From a checkpoint of a small multi-label audio tagger: layers 10, trained on strings of digits, spoken by a formant synthesiser in many voices.
Rows from block 5 of a small multi-label audio tagger, named by matrix and row number. Rows with one number belong to one neuron. Each number is 500 + 40 x the weight over its row's rms, rounded and kept within 0 to 999. All counts start at 0. Numbers have three digits each.
After each neuron's rows are labels from the 100 clips, of 14976, where the neuron reaches its highest value: "peak on" is the class under the peak; "top examples" is what is common among them. Only what is clearly more common there than usual is listed. The data: strings of digits, spoken by a formant synthesiser in many voices.
# fc1: MLP up (model.blocks.5.mlp.fc1.weight, 1152x192), inputs 128-191
# fc2: MLP down (model.blocks.5.mlp.fc2.weight, 192x1152, transposed), outputs 128-191

fc1.693:492479480476506374479448493520491562469521494505425452471520497448446480496458446583465463519493514525428500457534560492544465519529499512552512441445455473535467470547534452530486515581531482
fc2.693:537490406499542492528461472514495473502474486510498494538502435458495530523517534519483534467518420477493536494568491515558525467475473471523479502573467477497489439485528451507506470490523496
peak on: /n/
top examples: reverberation; "nine"; last digit: nine; mains hum

fc1.601:441495528459493504508496523455534542482532460561465447555496411422496548575501465552513518425444489511446496572554456513524502494448424511557502500452539472512599475522497395524429575574504436
fc2.601:555535529493514544529459531556559466449476529524495461563522442454504464458473591504545482555559481535513477516582539534511485562474463511482457490559443486542458482431516407525487501472486509
peak on: /ɛ/; /w/
top examples: "one"; reverberation; mains hum

fc1.639:498412492420463493509495532484542473460547472455460402598489436458540462444510506549507446475489562487505498526467564490513469523499529477478539470514555483547537486528493332500504535525555496
fc2.639:580520509508510514530454540539506482500465538474503493530509427478463475530489598476536512537478472476539476477590486572539484573477498526465513504542493471503473490458480374455471516498524514
peak on: /ɔ/
top examples: "four"; first digit: four; mains hum; clipping

fc1.353:431458548503553503520520557483537508493506464448538427455567489497513556488469496458420587525547512475481438463514554469505524485516504462430446450476505514524499507558483519514511501479531579
fc2.353:585376528519467507521546488530524552567533487438514501529528519439458491518545468508411489484490542456540441460553549463553562447458527533524531574519359461506510504472446483477560473544489441
peak on: /i/
top examples: "three"; clipping; first digit: three; last digit: three

fc1.483:461539499456503541530464540543458563537553474483540491516507534451457530539538502499516448546478444509483488539509527494462477521572482524435475491488454431543495567516505452490427526469505455
fc2.483:440542575428475480580532562530525487548490522481547479472526564478508497461518557486509545464451499563561468460523503466424459477524448559434455489502488413551449449520527593454454500459494519
peak on: /ɔ/
top examples: "four"; number of digits: 5; first digit: four

fc1.473:490531445478520461510503543467476538484488461541456461477569487478533494530494497486452485449433475495469560536510485614571440475454479482506438527537574455551552468619490510521448586525531459
fc2.473:574520488574497566531499450572467509548480523468531434524484496524519477571525534463571539511526432512524533492565521540501468501457485485545497446547429517587497449498553384480539540529488531
peak on: /ɔ/
top examples: "four"; reverberation; last digit: four

fc1.240:499474474550520453530487516459429539462560505531541462525504440469430556436471518557536550585519534469504468470458526480436438436445480476520549547503493511495501470486563454538533538512443460
fc2.240:496500500509507473444449523487427528482502474513434429535548471501516547554413499510495476500538529473545491572518533504516467413442432469431492439461524483505497485471493531562428489454511450
peak on: /n/
top examples: "nine"; reverberation; voice: deep voice; number of digits: 5

fc1.38:448505500455424536502518532456562471498501554478557489489541493510495483501583430563469471511513538509497516521504518463518578556495526543494495591472428568489466480486489516470453452541547495
fc2.38:523538438426494448473519528460489503614552507478490576506515540492496520568510471529531469445496453508504447602473492480468556506481504487482529579503520482486514506523542581453502451528505465
peak on: /aɪ/
top examples: "nine"; reverberation; voice: child-like voice; first digit: nine

fc1.712:472533518522460445551451502486475472533579473439516504494483475473555543575492500501515492514464435520547500458532528463533502472460416583482496527513490494457545535409522517536486491509509476
fc2.712:507526471488508530509500422495536467505472450497500513518467456478506554543483466476473388459517538535603461481473420540472538500439525515479454430519453483457500564484434515444556464484503438
peak on: /aɪ/
top examples: "nine"; reverberation; voice: child-like voice; last digit: nine

fc1.758:480477534502484550553459543467569517448475469522494420483524398486491547518486533524595521476470561537477559462502538463573435532502496493479481531413480510532529407525516384458474514513495396
fc2.758:460517488453528436484523533559549469408471453513469481552568464446472502516469564450506483531464520502492532475596501548463535607507436464514553500538438468481479504423490456460468447484482439
peak on: /i/
top examples: reverberation; "three"; "nine"; number of digits: 5

fc1.279:447518515500454523566425590460464507508491491526545455574459545487484516448478451539498500458490516480445441499502484492487491493570525447499535509502551500485538497476514428449459521420555413
fc2.279:430531520484479580520542483499551458421389505554497523494543510381495463455506446429514508437535492499557505500522477467516481543508542470545497477494512520601497583491551420498532494450533491
peak on: /ɛ/
top examples: "seven"; voice: deep voice; last digit: seven; first digit: seven

fc1.3:536484568566568494538514505518469527460505517486489570474464454489465504501573432524510527468459483465519530446502559480591500539535537523471497462498530535545489487594480434461485514515451536
fc2.3:534499478494518537507509530477530493503481513485568431525547480455478484434494539473566543512479502458529483497524443531574498498526535540506488518511503451506465487498502423475489510527495497
peak on: /i/
top examples: "three"; last digit: three

fc1.598:502521428488536526500527580472530511526539511476468519447483579489510525506458559516521593458544490486516504519447490475479504549447543424463464526455503514491480467499531477498506490480513563
fc2.598:499501543474496503389488452495493450516515501502540482527460504477528521499546527518483455498519497536526572432424491510443518566546479543478523498470547529531488470447500548541480515464543481
peak on: /i/
top examples: "three"; reverberation; number of digits: 5; first digit: three

fc1.412:476461511453565555564409568515564428496480485533390510521481479454461486538502479510473415530508430462527493491484541476506477420505497514454531450485510494489502516489489442471467511520558455
fc2.412:471469501483470513509513508531465470473457450500522491505472613444479527484605480511500484434486482547568463389452390493523514512487540465458439534491457569565464460498488549464552503532498467
peak on: /ɪ/
top examples: "six"; first digit: six; white noise; pink noise

fc1.144:440439478536528504500469560478475519461501429503465522492520452473562470475509491529561481479508436541535490561488497467501531496585427513476410465482509481529548506552523364512463547564533443
fc2.144:567533519511520491507443507527567470483440540520526530555489445477433521502494580467517527555473486519516447486572523608538436536468467482509508458558460489543502502460501404486490491487486499
peak on: /ɛ/
top examples: "seven"; reverberation; voice: high voice; first digit: seven

fc1.293:448467464507515463498437567537508521506461428426489457551490507482509487477517503510550513480509488500444458492464600479624452547553533476484492526489493560495503521488503418539507608582501478
fc2.293:507583424521502540501452531526532486504406456518507474512491569549458536520473445405522492483540494513463519532457504507554469491479486435501460507526515514482460514463468449449524476555485542
peak on: /ɛ/
top examples: "seven"; last digit: seven; white noise; first digit: seven

fc1.364:457514558510472487526486542451541519487465521537478437456465497466570504520511424506509526432492526516486544571523573476585485508523474447543564507429513469505571482472495468458485527448555486
fc2.364:534525489513455510531524481588568478470473511481542482435497490445504520489458562482472525583541484602492507481480557486441424465454495474500485473533492461493491504518521467507544489443496512
peak on: /aɪ/; /f/
top examples: "five"; reverberation; number of digits: 5; last digit: five

fc1.179:436536495500494468543498510562529456450505449487476502524521436508470506465485415476400491492410555546440510493510479469561490509502496479466512513549455498504478480509475510491553493478536469
fc2.179:550486485591496525474452491530538456523520463445494553486538519487465420466459500471484450490463510545440455470426537425479510466444511535548537528552469533562530502455466523499495485519535493
peak on: /ɪ/
top examples: "seven"; "zero"; last digit: seven

fc1.29:455469489494573448561538488449529463453495474533542392542387401505521504478513493471541508514468516435511508527516492513548472518469482515536487521454560454517570493516552402459461526531443444
fc2.29:568537455530483505490439497568550510484454562470480484589514486511466502524427546540530486558522428471526468433520508523497492537472528503539475491515467460585431485467505398469433522497530569
peak on: /aɪ/
top examples: voice: high voice; "five"

fc1.126:488510450533450467486499519425486545577486490458487463584522577500461543577486501521507532481552546496500505479517549460540526596525430388450496531478488453472568470582501397548435506565479488
fc2.126:511567543501494510535478508494558498475438492455496497551469461496499504471492498516509515552485519491455509518602465558500474542464520540499477549515463463496450495444491453506454409518470466
peak on: /i/
top examples: reverberation

fc1.343:502498476476511486474547495514451508457521461482517470585487501428523483541524543594451438451485516459413494490473506527437531520491557537526477456467443524471488516528504437484436499449543526
fc2.343:528468520494553552542514500481565519521552491490582557534475501525496544508517496462467465506488492515572469540486517506473460541579488540456484591471455483580548522444513441502497520482518457
peak on: /aɪ/
top examples: "five"; "four"; number of digits: 5; first digit: five

fc1.168:511474523474485491510491526461544514444524474522503520474516530427425519481437402536461503547468544460547537540504593417499456451448461544527538514416529510429580468487514378517482572521566515
fc2.168:568525477530503516571497517524553491489458489481522436550485447462462495465519561488501463505464455512501555461544499518488507547521495486495491493560526473537433430449533410448472498493441530
peak on: /n/
top examples: voice: child-like voice; number of digits: 5; mains hum

fc1.4:490594500476524530530495554504538501422488477527532502525482499469515490442507491512494494557474552506528543513537647433481497511460518494502509498497549488511510535472485413521469475427508405
fc2.4:522476474538507466492508552506513417511536475514509514550403523491438570472519573524510549483492465496507510448436495528496436535454457471538486585521488528528478468411520496484453453578489477
peak on: /aɪ/
top examples: thin (high-pass); mains hum

fc1.418:485466484521518483468492586513523557418435534479464465511543482418434549582455476518529515506504493496558512450520476486529483475473484508554487464417507540489509507516480388536559439509482542
fc2.418:559486478492494514529499526468532546468455495534593531535544514457483499504496488523492499432500487508546546458531572545439487516388524475528497504496475486500515441401486475441544479442531473
peak on: /aɪ/
top examples: reverberation; "zero"; "five"; first digit: zero

fc1.267:438425511497479478499464552453593493500487476503520481500460482482479469517530498526513554515483530497481456552454560489567501475516474505537498541485449513564498528536594339489462498536554479
fc2.267:516358522526530490558467518525529552472476562497514492512492467464514470522499532445534493521522547539482494531564478613484526644520447550520532471618494514524474467490519556516433533497472490
peak on: /ɛ/; /ɔ/
top examples: "seven"; reverberation; "four"; clipping

fc1.437:456472535517434531510467549420543509505515485449496503565449447444493536460508535523491542489483494460493464528476538475522490553537475526454478582468509501537539488570502350491459533516533420
fc2.437:550510531478548497525481581579583487463466511497501497534516428465476510496480586460516465522502465506511526468619449572501536599431483494484510468480503476544465505456506486450461459478502527
peak on: /i/
top examples: "three"; reverberation; number of digits: 5; first digit: three

fc1.366:482543465451486479547481470557518503456541425565463466579470486546467487484503506396482507483468498519478504536566504382431547463566571548548495523505527437508524452483495486488553477540511516
fc2.366:475471430540514461518476465528528493542520456549495442577496548555473479562554531498442504516445540521524501437535526427539520455543546519551546497456493450513572482524402548442593541467585512
peak on: /ɪ/
top examples: "zero"; voice: child-like voice

fc1.100:459619452507509497610522560451546419495582466530517529535477508495518547520550505485484495447550501506472491503570502550516480517489536475557476542553506477511530511490486506536495494502529565
fc2.100:471483489574571465451503490454485434506579475499514480512522456474482512499476514434522475511559422451550517412590483489470533493571511472473519525486480502556521490458567504518545538464475563
peak on: /n/
top examples: "eight"; last digit: eight

fc1.235:504539465448560533597569548448514487494460441450478506535504520519511496469511486547511508477548533484497471498515568515517514526463526454472518549501483430541497515580428421508514465562509471
fc2.235:567458422487491480532529574521598471560523549489472502453472536502552466423497575517518465451505519475554475522437527556522484519475532412502409599548435514509473480498492553489490376510501483
peak on: /i/; /ɪ/
top examples: reverberation; thin (high-pass)

fc1.495:482487464516520505422456547454564526510533504527533492545535514449534505482516510547501466453429478455578546602490521449546476491444496487515556512515548506521613497538474420526484534501489480
fc2.495:549576506492548488572495538597543476488476530498496502539499479493454498484474591486467517511502438495496491492583524573520516584418457525509515498564473425517448449445490448469452484484509475
peak on: /n/
top examples: voice: child-like voice